From a checkpoint of a small encoder-decoder audio transcriber.
Model: 5.42M parameters, log mel input, encoder arch tc_resnet, encoder norm batchnorm, encoder activation relu, encoder widths [96, 144, 208], decoder width 128, decoder layers 12, decoder norm layernorm, decoder activation relu.
Training: soap at rate 0.0021, 5800 steps, batches of 128.
Data: trained on babble in 24 made-up languages, each with its own sounds, syllables and stress or tones, from a formant synthesiser, 39062 training examples.
Rows from block 2 of the audio encoder of a small encoder-decoder audio transcriber, named by matrix and row number. Rows with one number belong to one channel. Each number is 128 + 24 x the weight over its row's rms, rounded and kept within 0 to 255. All counts start at 0. Numbers have three digits each.
After each channel's rows are labels from the 100 clips, of 14976, where the channel reaches its highest value: "responds to" is what is common among them. Only what is clearly more common there than usual is listed. The data: babble in 24 made-up languages, each with its own sounds, syllables and stress or tones, from a formant synthesiser.
# convs0: first width-5 conv, stride 2 (encoder.blocks.2.convs.0.weight, 144x96x5, each kernel summed), inputs 0-95
# convs1: second width-5 conv (encoder.blocks.2.convs.1.weight, 144x144x5, transposed, each kernel summed), outputs 0-143

convs0.31:146114099126128129111153104156129180086138129130127157130102126112132166092092121119081141136100106126079131077125086133155088111117122124116144131116164112125122151116158123120095154182093117126104144161117157098141126128192156112161112094115125157130092088112129145131118136110107158128
convs1.31:166132108121174097091108140094141127093158109149112111100106165092155118148118137175146079148138125126090090125138120139152092096130133129135134128130144092108134133123116146148143124119136116098079175102108096147152108119086124130110112127077133069118084096093150141124107089122124100124137140169125106131101136116111137153154179132111119164083132130117159123095126132091098135157146144152106137115133139140134127120103096159174090
responds to: /ǃ/; muffled (low-pass)

convs0.119:136120155144155146131115139113126121167117078141088107123090135111109067135143127128125129164107112136099166079130128085089113133143126140101101162158135151140139094163126130105116120114083137142142105138139128124069144094105096135117095128122112111100098147124116063151111140086133130099
convs1.119:150136147136094118174125142161113099145152172149107150107139119122119137148125131086170110072117141102105158124100151157104144128109157115124125143127135130165154137109104098098142087118116107119133140125107108167112127163147146138177108144169132129142140126083173111079136198134123112127107122132102146090115102198137134119133143148121107098153108116144148109130155128095151160135158156169110146128115128107117160123106118102156073
responds to: voice: low voice; /y/; /v/

convs0.133:115117135124096140128141115120070154116128075150125141105109144115141085132127111114124116087167152120128113083148137118136147146131168129119115138188117145109122140144124140161156137099118133164122177181138143148083097127146149179137103139126116130155184155111176140100131118121107158107
convs1.133:151078139126156129134132128191145119145193113094100122133095133109137144126145131104115166092151178131105126138135095089152135115113182137105117155123117112113163083119073117153128099145140130098112161117093113109154080108113118111118152118142128118121147108146133099074131099136147123077126125138122158148147108179129157080113144105104108122119135116124140116132114103104165137071140175150106124139124137151116116120161101128124144
responds to: /k/; clipping

convs0.94:086091094136088128120153113105179118137125167150148111124126147144108141138122103102148150093091094121140119132158157145126122166122165150147103109109125111155109174101146124111164122100142121137169087110096086142110109143110126103121142156148129085098154116143140193142151123129108098118
convs1.94:175152104103159151108129106109131116110085117111129145124117135138137128130110131120146125167134157142077100098083126096086137120086086115186131106145138147117160082130123125187159135143128096139139094112125144126170144131134142134144106111122150173127121145130077125133107111108149149095130136142141122138095182139139116117099074161111114171165115150075106121125167144116157145117132080102158144138093137141132120137166151138137111
responds to: /ç/; /y/; /ɔɪ/; /e/

convs0.43:086153167120134117125125134135105144178097121132138068176164110113126135138169136138120129155122119090155127152121185107122157125112112139150144095109091113117180105134093159114185119145129121139150116124142115173130157124127100112105157140107180141100149167132129123139156134134104105126
convs1.43:137102081143128142139130109097165144143129144121134136123102124108122132118097129121109114090130148141095110148112133130151134107119133123143160133130125114132148106146133147121139105142155160139095107110076085119103177063118095123110138094103145114127102141121097145135158098119130113097128155141104149116148183162126092151140089104122140172091147067109109126101123122078194168113136118192125129124111142081125106123150083116131110
responds to: /ts/; clipping

convs0.13:095096100127113125118121143124100119172167122108179129126160112101127122097187131122116146108119120139153147092150165139115162124114150123129093135146097130106135179126109127134168154152156109096082148141139145130129103176122171128107137072149140161109126123105139118150173104122140167120
convs1.13:132132097152117138156134101167111126096190138144119110121085114148105122068114165149107110084142143120161110088125138132116134134120168157127104137107087119098163101145168093132163111138125127127119106140096119124114121069121138088135134115093134104116162111155099105074140110171094090109144118081112119131147141124127127158128095118145096123117175130131145113064159136113160137130125111146102114105181138145142138145118131148124138
responds to: /ç/; /y/; /ɔɪ/

convs0.46:137120102139122129137123127098139143146153148100120144117115069124108138110134117131163131128107133123134131142165141126090141125134149159103073118127109163158106110169124131126068146112147102095128175117106168159159116135092142132138165103138070146149061114148151160149136117157166116120
convs1.46:133149106096139102125120130152095143083109107158123135151109153162121178100112161081089133157172118131099126134104145111131149122119113128119164127108143131167136101137068135134140135129078131175149099142124156117097161124135109142124168174134159156148139073102104126142149123113085135115131129116093125140125122109105087142129148143123115154132130142098118121137162137122095133141171076083130108132135117115111190097155115126163085
responds to: clipping

convs0.78:092183085134104085132120078141145083116138106138109123120123144107150080172112156081091112130094119132114144145137136116144104133161139118130092124101125121126156125194120123134161129148157132112173135104146151138159136108122092149077117099139130152138155114106146099135163148130132116112
convs1.78:149120098170107143132121161126162110120125203095127133087110119142141125159135122116084119071161101130136133145136128147124100095111141101088154150155132117154144168138137131127155151139148106153090153149098108132106083118090118179118110122136109125127116168079131178162165165135136126126095086100136161104123101148091128152135114127146132140126149089158123112064132120138129155126123124114103109152120130119122142105129089117156161
responds to: /ts/; /z/; rumble

convs0.143:105112150106143129103116119153107133142162113108070133148127136078099123096153125076135108107102101120102156154127172083164115118100132115126132143128137131100141071162088125116124166081109114096152126110117138117105119092108102131120134088119096108123135115093107135102145128161163096110
convs1.143:139075086111129123134125160138129128143142104131116127131141110145105116074096147144190103117144103092124126169110115136120126156115134137172138085165131105152114123077146178150128162113141133115108127106100089136099167116102157123101138096113130109136113116121145147160168144108141130136150156143130122087193149140126074097153100096080149168107156116142117143097113146131094143129146109176146115116104116138139096149154131107143136
responds to: thin (high-pass)

convs0.100:120155105119144124161136119090127093135151144123091134136107101117176102114077129109148147124162131113164111145124113159119160136157098142112118133123127107147078147135099159185125104087150182161155132137143107166135167129124158124133113178125109126092134133152112130076099142158131118140
convs1.100:130092128160128155124147152117167162164110131095140150119134116183153101121167111109139156131143133113168141157154127109116153159144127139161120118126114104148102155107086103113117102177122087135108175121118162144130074136136136146120182121153143185128143122100124083155102125121144104116109125122090152154096088129110169132116115160093155140115147126155133079125102120156102125139079082104117129104155124136129135114108144088108120
responds to: /k/; voice: child-like voice; /k˭/; prosody: stress on last syllables

convs0.36:120123183126168129148094103133112099136157108159079143144114108137119135127103157106110120174148142129103119134092066087148115128164118155111118142078124105137136116155139101153144145119130122087138122139114152130119148079097098086117112138127132148130142089155093111110091134176134113097
convs1.36:116099166127096102134106149123147119131136157110116121104112130128123124105144139096119129167149122143174132128138166158086127167136139128117104141130136177138126129068152108129138146139156150121111118138124118158121138120154115129108124151066150100123136139164139133065119127114108109168098126127148132136132119163111126157141143120135131096132107140152144143123104109101117118115106158171161152070174085132088115124055153105049117
responds to: voice: deep voice; /ɹ/; /ǃ/

convs0.59:121074147117103123118133114168119149125109118135110139116128141109133141069165122139075147148139137106093059120110113132093124132091158075142159101137112121069110115113111106120123096117095118144139102138156170138114144128129118078121164110159100101150124122103137121155138133099106106133
convs1.59:112085104123117137165128097120157117132089120127118092153127120125162128176142146158139117113117124142143128119132177169100102147091134107115130130124157169156108094151094124170144167140126163136153167156110102132153154147142105123140155140118116105116151117143102119098141106148173121106161125141133107125131107153127102099113139075144101119125112085098187098177157113097098110171144121157082128111124140139156128178117102132101098
responds to: /ɑ/; /ǃ/

convs0.110:129151097083112159139134124095149157168170111122123129120160097110110152086139120079123151140095128137189117111151105141149153128134161125149125099116160168119095143115124119128107089092099102152103153147103183140139102168116114127131138116191148134139118110146129155113138120131114160124
convs1.110:146124135087182171111110124126136156138156115142122146151099145134165119154081157115154079145147144124093126118127121127101120106064139096143129112135156098131120068130111139147125109131113122138117105129101125140156145148116140163102161106119140132155168098161099109094115091116122115073152135161146137106106145068114144120119108111143115149138140141123142124091199117096130136098169137128104119132110115151181140092142147142090128
responds to: /x/; /k/; /y/; clipping

convs0.116:130167100125136104108100131116115193121126123174124082117113140154141095137126145141111097143080162097098135126143113144111096137110147114126103109149093115125141116128110105137167134103094129148103144162149166157127137162184140128133173137129162139124130122148111109059111133119104144087
convs1.116:105090126158144135115148115157150145146172086077129103116137127090142151148142122117115186125177103104166126128138128163128137160104139114136118151132166105131154173150138101117116129155129093181138084134113120157153092118122133105102122140141130121130146134115144081116171109161108188110155105122103157114120096177089152133152116121166153152154110115090121092134141110138145095097114147092095103148123138113143147114109132120132164
responds to: /ǃ/; reverberation

convs0.123:138153111065190135106140136146145149139139125120068139098087080168136125111088094132124083147112125090166134130119127119108106113129126123115159123109143145102140136177115153141159139126104154142155112152131137128126113085123127135156138133125073097110138133129121130089101147136073119106
convs1.123:093121144151106135136122117150148167123168076088167161145177130125120129143103120113144141118111093083106099126137116132115110151140161154153120084124149085142151161141103132135140102134131090123103132117155143134166113119114142152121134105106115123137072166124136124122116165104164146109124140147124122145084106063126161089136161129106139138097119164109114086090099120149120128141099150096102068119141151115182122115150132150147109
responds to: clipping; /ǃ/

convs0.56:127115126130153179108118111053147137106116108147132152150123072131137138122142126103146143125083101132152162131141152145088147133147116158125090158162187128159103142113121114124159117152123100139115125110095119121161083141112111141158119134155117117091114127102123132145124124068106096089
convs1.56:168152135119162107128133119168127127126120143133158141173105152135129132125145186101093088130143133150100144135132159154069133122136121124111116127131176122145129121118094162113136113092134128177131132136138141082116134152155125140137127176156153178145135085099123138131129128145115137095097138127147160122104136139115131123146134173096111176162130145121141148110184097123124134110194103122146126155086106122074163108145095160144090
responds to: /z/; /ð/; clipping

convs0.64:067132132140139120134105121161117144136152094146064134170122146167117121102121111101078163145110139098138100156102110104115081150089130122139105129131119136108124124179111082113119114112102142136158140152115125112127145173120121121137139139104129073128143063131145155113121146139155100116
convs1.64:110088102190132154113086143107129103069126161148121097087108115144119103114107134100111117154137106100135132150150155122124121155087161126134104118161123094172097122153121095089106122141123165113111132096109110154137145116127148138109168104045149097134124090145103101129159167130132086115105098110126140105117097126107126139142121137141106146126148086145142118125143132106163138102096098163106102170127156116143128100141097123115115
responds to: /ɑ/; voice: deep voice; /ts/; /t/

convs0.44:108154104153072139135152161108141130123120135089157127127125143091082128147180108110108169099144119140143150115146117152139121154120117088125152118163126131095145145101114141117102108139119147134070119131141135126110119191173129136109118097090105142126088118136116141116142114197148166119
convs1.44:142141122142154117137159139150123165150136175129131147100117128176115098100114176175126140105131139120083095112158116129123148107118152131093111134111099159118088071107097129114148121171122124155102123127096122108093129166164065139125093113119122147126133113107142087154116150119124121060138109133083106161114197115117141154127134108115146088146144118125145129112178140134131143074128109158151131154109130146095144117116142136132130
responds to: voice: child-like voice; /z/

convs0.86:135139127128107078095125137147130072111145115135138149126116095094156134153107110124117099095103149089099158122126120091074078145133123136127108107149157149116162120127137168071133120166131142146126135147135084092137113133082113140149108085112100131085128133121163146144109122101095115104
convs1.86:150136117120103133132100143153108081146141162148096134119132152134107105192138107127103096058127131105168130148119133136119141125150124111100135150153123107134185137126106099095129110122143124133109124111100093141112081064104105131181083141171106149119099100098121136105162150124128111131104100105129135118176131141137161137130136133130148118131133123145158109075131100109084130138121157150124126106151077131128097111147117136196138
responds to: voice: child-like voice; rumble

convs0.24:122107107115092116147144097182101144163146133135163095109146135133155140132131134148134115097109105120155108129145117172149116109124120124145118091206145148135093111110106133139129109113126096129094140209138141127102117125130100133137131145146137135105136117150092168115132107052127140099
convs1.24:153127129120156165138108102136096117128148117111125192161125148154145123135098130116128121132117130150147086133158133166135127145084148073144141119146138149123106097163108100152129098116137120125114117119113159119199108131128089124117191123121103147118120084129126123064124133156175121075131114145103115103081117111127118138122155117133077128112138151102136143147157143103159116074160121112113113164128169118157108155143110148139164
responds to: voice: deep voice; /ə/

convs0.53:118096102143156120174143130142150119118162154123150111124118114125118115143138125127115112134144150132124133161119115133114143074108134169152096085119158137160095121106141137133107132080106145108168187142112145118099136113079173116162151155150159167100140145122148117162098164087109084136
convs1.53:172113122136140138112094127120127157079144109119121132134136130106153122152125096120138108114126144109129160152106158153148136140102139094115158133118122114136158117109129112135112100130142060161144083082121156170140102125127132107155162116142150165145120102123148093056099124150114102076118156133116110105172109118142109074114134155122123119146115138134093095089114130098122137119119137080104100116199142114177107104160122138146115
responds to: clipping; /ʃ/

convs0.98:120143174119170087156097122126111132073145118156124150122156108135113137123139123111121136175134130144113112130107096110104125152137171108128102121066127119111127135132107151119143109140179094115095159148148138134146160087145133105112111106170112201156138114133147124123132089122177103136
convs1.98:129153124092111106105130075137124097105198128170119084095129145129103110131116128118072117113122115130157134126142097130137134114098146112117106148093130090093146142112143113164090163115136098106142115113100100091129095086127104090145152093151136107097162151117122138068098117107097132117160141133108087137164115134142125112119091101152121112117122129115141124068127144136166127129117105138139124105197104131129133132113127159083136
responds to: clipping

convs0.77:152133120124145147115176151130125093141141085124112117143124133168128108109090114148145141152135161160149113109126126110124112177111133148103107113096116116166116144131118115126126141125156090140133198102076155152136120127125140137063104139166122138120099124191120161168138176123146138140
convs1.77:189104186169162123131087097094168133088116141131131116156123126119157129145136153106128107114156134129131172107127156166139119142105100109097105127136101139153153123125169107125100122114122121138144147113072168119134086149108131063165141135130129116119197132122125120126099113108124138116157124126120172165188117122138126160114123135162161138134108128146115137146141136124101122138111102147147167153160113122111120098086175117096118
responds to: clipping

convs0.52:090142089144114132140097130117086120129158136111127149111149122127121124087153105101106140134115124135122143138117107113129136162109169145126113102139120108104131093093107152117130132147125113094117137171140144094124121100103136100124087084153123159091088122091163086138111037174131123132
convs1.52:121130113100125139096117077121132124143155125121112095115126115087119099141135175122080106108136131146148140104119134098116162137132148125130084137125099091094148131125141091172142141119116118120132078083106075146123141068128111056136118110126144101111143158144125119075162117122114121143155121127097070119160112148140115142145116100144084122109127106147146110095122118095122122103112124148097130093183082130124114125107147133109081
responds to: /x/; /ə/

convs0.62:141120115130140090052138115143065108128113095141153133124143133114145160151083120116174108083135111104109125112159148135112110128146126140129116154158153115133090120078141137172176111092165099131166133156096145134149104149120139151140137137127123138107128155125126164162148151119096102129
convs1.62:169087152117136123114098085143171135128117152175118140135116135167150143137149124143134091109136141127150156121117159170123095127129111097103137193149136120109123095174121133115098131095125144170066132127086151106138114149170132123169131172166135117112145114110102103128121126158126118138138120147106178127143174146131119131126103183147101142165148104130107107161132140135094078131139147165128113124096139088119108097135126130089113
responds to: /x/; /i/

convs0.65:124137107114085114141140119126109113082146128125125099077082143130154176125101090114112105125066148139122111119107102117137120113165118112092135123093139100096166131130178140110160151111120118124127125107102157111090115100140110131141078096141106121154151134159134136109100149169100082125
convs1.65:129106150142130139156102107150148133132151110101120117140129133094118061158146155091111154138140162138163143175128185111120127143159127116125142160147132124129160141110127101134133142142104100085091087118098104152180136122112103141132139117130130080136136166150164124125153116129119129149103149152159145124119101100115103125143154122149104120109138148184144175133122139122088094117073172120134174109169131173118092120104169109123098
responds to: /k/; prosody: stress on last syllables; /k˭/

convs0.109:130197106065090109132132139129111147100165146135152093105164110100125158142166110126089120153100096151135108104116133131166121108137152091141137104099135125104127095158153125135172072080130132114160129131157133130164127145149109139136112136120099113123118109139135131084133145105131095151
convs1.109:142113112162123158162127132140163175135139114074164155109111148097143107137132135151113115101147121153094115171141119155123135113135136132129093139143172140141122163113131137150125134155136151143070132174122142121210110141113153170103140116171115106127151181148142155113109152150147134107124148146130148123100137123114165101118085088134133152153109116078131102133136126151145103135097134094176138124113138138169099175104146139122160
responds to: /ǃ/; /k˭/

convs0.138:124108127140179142120117118134143106068136076121133171103091113140104126135147113133150089142142172142087106129117098130112117130125115136104137187102089106132121126107145074123093137110157137111131124094128108125125150168113153089129118140131118117124080117148137103132127098181180112105
convs1.138:069142129116121148114115127108104154131122116152116142097110108184135111119167160105122115126153095122183128147157106077149152161144138147125123134105082131098076092116130122119111119080114151121098128118095096101083156128132119157142132165103113137129152082192117131075123156128131154144130131123131145129079119096124147149141091132108113080141143150147144152112146125098146156136116127132112132094137130117114132124070087128094110
responds to: /ɑ/; voice: child-like voice; /u/; /e/

convs0.48:106135108119099180127142122123121092148075181094100147146143124127137098115102097110140134067151073110173147117128130134125130121114114162143128089113128132168120123113139132136145091102121103092108109129112102152133132145104110113093139179115137099098137129112090167113146154126091152101
convs1.48:124110129148107170118124098158105148171136155128095169137104172131094108093086136094144142132139104149120117134112157095135164154082082129142187106130126154151123104146117129142149158132128155165117113157094149129150095120142128123156187149101136158138104135106156149123147164102131104092122138125102159074110129143124083110113123136127151154126137162090110144112176137159166117098139084125125118140142162131093117152145104139121115
responds to: voice: deep voice; /f/; /u/; /oʊ/

convs0.72:165118102113133092109093167147128127097102183136150124129139137124129121145153154131107141165128147109116098148099088133123146104182141132115134134137100109112096158151092151134119150102106144108093091119165110129190168144174109141148131092105135166139107128117156093126123083139147135134
convs1.72:073127072132164129131110126148077179151141184152123141128126117153122105157134132172074084134068111156182116105071113114136151078120100118128139125121113187104122120120113144082130114107132139165152116105104090133119134148110098096149109167126121101141146131131128141139118119150127154159112142146119100145118131103127113117142135111116137141116126137122144094124142156174104161152154120082114124104173128122136129157124114123153133
responds to: /ɔɪ/; /ç/; /y/; /v/

convs0.103:163140180131152101110112111102109121099124142090094113138142171141129114104098117128166131171084141089137124143122137129156108096122101116122131144167133124130130140097117127116129121124181109129083142152108117112193145135125155149143160075096127133135108115110078162147101091151128097128
convs1.103:107126122084158121090126103121130129125138154172123132113152132165144139147108146171149049126113112114158184106114121126122104134133092134103160140133115134113131092109101169112087137086138166133170137124137105115108144119101143118164120166138153121134115143121117162137110120160082131140120147143171091086120171073131101135106099148095104163117124147107136146157144141094069127146150165124132133120100124147125085119124111157110134
responds to: /ɔɪ/; /ç/; /y/; muffled (low-pass)

convs0.37:154096069130134086108113124134115112127165114099147128136137148091110115137130153142054111124124123142123151120125150141067140122111141107113153130129159087107119124146153154118122138126163107091148112123140117132108133140131094187136168131109146136116087084121092145182130133088160146136
convs1.37:138135107095141141124148175067131150130137181128138118107103108121136071142128128125128094077112155123159135174113132151135094095113158108110172129119115125154161162100106134148144107123161171149121125071079077157119148147113099152159149095121096083148152094134124128090138112145124105131080112079123131142141104132147096112144090113129127148118177111101143154141091117113122129118128157133131125131109164131146118142138109131126110
responds to: /d/; rumble

convs0.28:121136132110105154122118137098143121177152112114133159139136127112095101140121115142153137132143119122120159087131071088115086099127127110113096142094125146113148159096158105123098076134129145113098117080141106128147132194111138098076158157126107088119133117145142101152124140090127113084
convs1.28:126121146114115149147158141121111120140112124108116127102100142118125117107114166121121114122132106122147153159156195117134168103131113111117170113129119159145134074143105096101148102119134193151131099140131114123124168127147144139123131208129150171129121088151149119103143118165120088102100116127121157121142089101106119111151163105138142090115121144098104152119191106139152115136140153164120141087112105145096126125070093135090125
responds to: /z/; /tʃ/; /æ/; /ɛ̃/

convs0.92:151094128107139128110138142105117172145136144089101153070115127069120131097122106078098099091125112157084106130137088162179150130117153135130132143094109084135111124127124123133139129111112136109148127105095154130137138103149109106159156103114125114120114144128104167074088126171112139127
convs1.92:113124134120146116096142136149090169152144093137137128153129137132140140130080179127124117152114133106086109142100128161147086090094112127178159093124130103104111080151086133137106171133135101129104119105126156149081148098074149122113122116075141126128088138123160117176152153106160142119149150159127118113118172127129127173123111136130123128105099106102162128136135139188112159098124135101117099092126149127151128101159125118127087
responds to: thin (high-pass)

convs0.80:162132183126145189126137104155107157082120082126084152139085132074113144117115117104166110141136118132092132145168112146147077118124108118115130146165188141140146141125167163126137120131126116128113145147111138143128128121105101089157115131141131086155165130137104122124096104142129154132
convs1.80:163130182120169132112141142111148114109155103136146100125146115149116156117089136145175138079132117128088136164118121175115080152142185142134186122136160122153118097120114138104114126104117110120112188160129136115140132126119171137128122131146135125131153111108160126145108156149100111146117140182124098147093164087125108081123105135108135131109121127122117121095110115139066124134155172108113121142134112149131151137068088116116093
responds to: /ǃ/

convs0.130:132127142120120131178116105080127135156144094148115126106141122138118114154146155164086099158107166151113126081121089132125109098149122125089127105154128162139165106168135137140145134132154140162127125138150165130126096151120121170110068114121141135195126091162174118157123139115110143136
convs1.130:164117152135133138127108121105124119082129124101121113142106110079119136092135143098047093115158125108134156101103172152106103097129142114106120094060116150104178128140140105125164112142102129132127097153145114127162115142069118113114109138107157131126161131118127132110103104140078082104133104114141179139139132169130117103126118099101108113119103157151153125137116123110162112087098144113117159116099125134148131152068142133144137
responds to: voice: deep voice; clipping

convs0.122:120112110154131078087162102118119118095157122150153112091147139149159130119127160106133139101133096126130089114084118157153156116136143135140121079087172114142144121104149139123173104121107092166105143118107155155104108111146132107172098139118152148109153122142084176127093121118100129153
convs1.122:174082127167143156137138147087145136142173113135115113121112122101136124172139123117088116113145143145127150147162172110129122194128128128148143157160103134164114084093107131140108101119107136168141099124140153126185126132115108123112152127089127121084124092108138116093106110150123084144132141135152146109151099147145119152129141126118168141122133103148122116089129127069106095104100124140140146082187134132080097128156145111096117
responds to: /k/; prosody: stress on last syllables; /u/

convs0.113:087141093121085130156118103130134092138167124128091136101085129177152168104137085112137144128100165147147149122130111107125182166111099118094116115119108109118141128103165137121144098094138133112154126099130113077099083117095138096102107160145096111147133124145134120108164125163140125136
convs1.113:177141155099135152150090126111144113141105142117120123155100111142157115177101127123099107121091171158121175160111137130112162143124129121125115119155054152098126123134128081108127168127115104127132114107113120141172113162166098126125102099183135114131185099161096158083142103117152164154110117132150115117098111139130118138110111111107101128136100131113146136130147126090107106118099116140124158096149107140116131124099202110114115
responds to: /x/; /f/

convs0.25:134097156103112125135109115131116105146123104114133155088123125146140146093105102112142135144125148115150137103140102107215130107135104122147140139105123154099132096067157130151179160139105140130121120116115170129129114133098170125117142147128094112131170113114133160170089149158111078096
convs1.25:096108147124104093092109122140168120164153122104116153131114123111085113131163129115102091116150153107123109174121090109136105164154151151127132097169142130119154155111136128101092149127158103089130165146118112120132106102122126150157148095076124165125137106148136140112106157063128108122083137082158139174095141116134138118143145131114160121144158107138111129139098170138114106126070122138134135110090091113132082112109158119086119
responds to: clipping

convs0.54:139124138136131133137126115143121107150119093123134093122052115146141125115103088129148154132103149096126116137135095118148123186131139108156110190157143149115076098077139158146100116119165157139146128187110083123100103134121149164149088137121106107146119119111139133107121122135110098109
convs1.54:137110148096126143125144133113127111118165129140103132148128132100160112142126106104142172128109173141080140153134077120142121123123148125074132146144113096107129132108096090115118105140130122069124157103100117161101187151161096132130126119167132155111133109160129080125185119161146133153112134131125120173127124095120145105151112139166112113091151098134163147147148083067164133106124162180112133147124124111104145114123087113116116
responds to: /k/; prosody: stress on last syllables; /k˭/; /oʊ/

convs0.50:077131107111054143137144120144148136085140121139135138124096118129121126128097086081133128126126138119119152113124119138134122142117145127137115098066141171115131104146127162143147113104137111150116132131121193107111101135098133120123102174147067118131122110082144163132134150139087094087
convs1.50:157131143156154154144124133158143130107141136139135112166124098129149151103146154124118064137124169146117188142082169136081126117117111119131104105154092135125156132096151112131160146129107115134126117112133129132178110149147145144138108154120110122154195126153078168145128115128112124096111131129155169113076111150122118111112099145102115129138099186145121124116173147152149116094143156105131175132083152146114109094143180139127141
responds to: /x/; /y/; thin (high-pass)

convs0.10:151174114108111156125144155129188156169105172117134126112166143141086143151123099167121130105134110178143113143121185131099134160092127114176128142133154149156107127148130109128161089128163134105179115121104109133163124118137133149105157150141137116136122146133106142115131179145108120155
convs1.10:125151113132116128063130081114070161094153123120122182105117138159123108120127123089128160128134110170104123128120120117118141115117085147170119110101144157113145132155112117143132113140126128161139098190135143142154118133137129111150148144136134159152066193082121165137105106112113160133115124115101131108101187108128120125116126148127105128149104167081118131164149159129157145119136079109134151145147168139157111164128123148136143
responds to: /y/; /ç/; /ɔɪ/

convs0.141:114171166136120089146105147164153136130160140113102097115126159124099128109107086100133184107122148117151128148093087133163146125118140092125100141137115108116151171084122107169148132117178153119147140109114111101161109178096147113104128167101123166112124099135112161136127140133143114108
convs1.141:093138152185140155103123094094095125107119118123105169135062130138121139078127145133123133154137118140131106133159161101131146143158098158132142127111173128157106126130155110118097113166124134111149143130106124166183108152162152165130143155088135134134091138122180139111136162152137133089148138104155131084090148158132136167126142148122124134135135159114147125093182116094157114134094121100102142126137107093117121096115108076143152
responds to: /w/; /aɪ/

convs0.79:159142117120122106114138132113118117122132153101175078162124136131106114184140106135162112145142118096158136093159165096120114155103133101113159166113155114143124160107117169106138165105172136141168126101154103142113112132121157115132087141145117111163122140151139130149161129175147090178
convs1.79:137148119091134087110130105134125126109099137104147108113118123156077127127106123123103083132138123148185115129132123090190144075115170141109112191161108137082141102114127119137132075122148153093115122120141126150130132142149145121146154130145129107151133158108103097169133123083115124146154154141143084146154102084133157113133096115112125160113158113137105119141126107142150126152128169106152144198119153134110132154174161101127143
responds to: voice: child-like voice; /ç/; clipping

convs0.134:147152160135114150095102168137114140143152111147117124149127138117151131136140152130113155161111125107135100140170099124139136142140114119146130116202167133126164136106121142135095146188152097151114122166123136138104158141053108148167106107105184148126107128106115093128133091138138158142
convs1.134:148122106111124131128075162115094154103165174144141096124134136122136111126174103138164074078074160120133146117111155113138148152143166100153122106104136140143154133121114117136126128085137112122166118115097113091127131116110124108143123133108130103110121125099116157161142124185099119160163153116122113142111122141134111133125118102146144105150128080136153082081090127139108129153154110115150156107187074110119127151114097095098099
responds to: /ǃ/; /s/

convs0.40:141067125155174165141127175123165133159140123133109161144128142107145106109093165152120125149125090147142126158126112114110131133135134183154138160127123155155120093147120107127130157128112154163164120155099128158138148162129116123142137124136139059127109148111123077116114166129145155177
convs1.40:134129135119123124122134138115067181127176151149158162090155116127090125161119118112161173132105113156141127144120120131151119090090132128138164099141113141142127159093057120075124096091140106153144132096124106151076160183135115120135150112144117150110105158118153124160161167128134153148096143122106145114156117099110119137126136164163132134118142163152126120129125140131113121104132100098085143110175157109158137120154126100157112
responds to: voice: child-like voice; clipping

convs0.26:138128135135087120132103146115128156110087102103102105155101120151145115097111138110143144143132129127144107139131155080119172198123137115154122091108141129126078132150099139127132088152148125136141134119147134142105072114088157128082087113102122130097141131132096092165118101178096119108
convs1.26:161102145137112124089127132127127140149151134157107102108154127120126138115109118133144133136111140165130122103152078090134142124142173118107147151132110091127112138144133090104132174164100132116135116101100123143122126113127109122151114166188138102081142130099112143113138151100149128128130108112131103172160141144175103143140121116176140093127146090159113096166124123138137122109120144169124134127197083089078147076116192111128102
responds to: voice: child-like voice; /t/

convs0.30:114166139075142078133134117156147093157083154113123116135138136144112169158119102154147139128125114087113156132097150113121131149114105099140148145117095111131118139092127145113168163147131131132140090137139074105126169079134144094114132124127122148134135150176110145158160137143143089185
convs1.30:088127115161133140133119079145135132144082107102098139162114142123097121111164106099081134141180130159118108147120150111151144099143140134139121142126145134124115152124171154155145105113142158093103141158081094147185111125154115115115100159142162147107091155097125134178097130122108137136177136126147143127168155116141129137123139137122106188112142105103146119161093113127143129119128120127138146162069177133174097135145107150140161
responds to: voice: child-like voice; clipping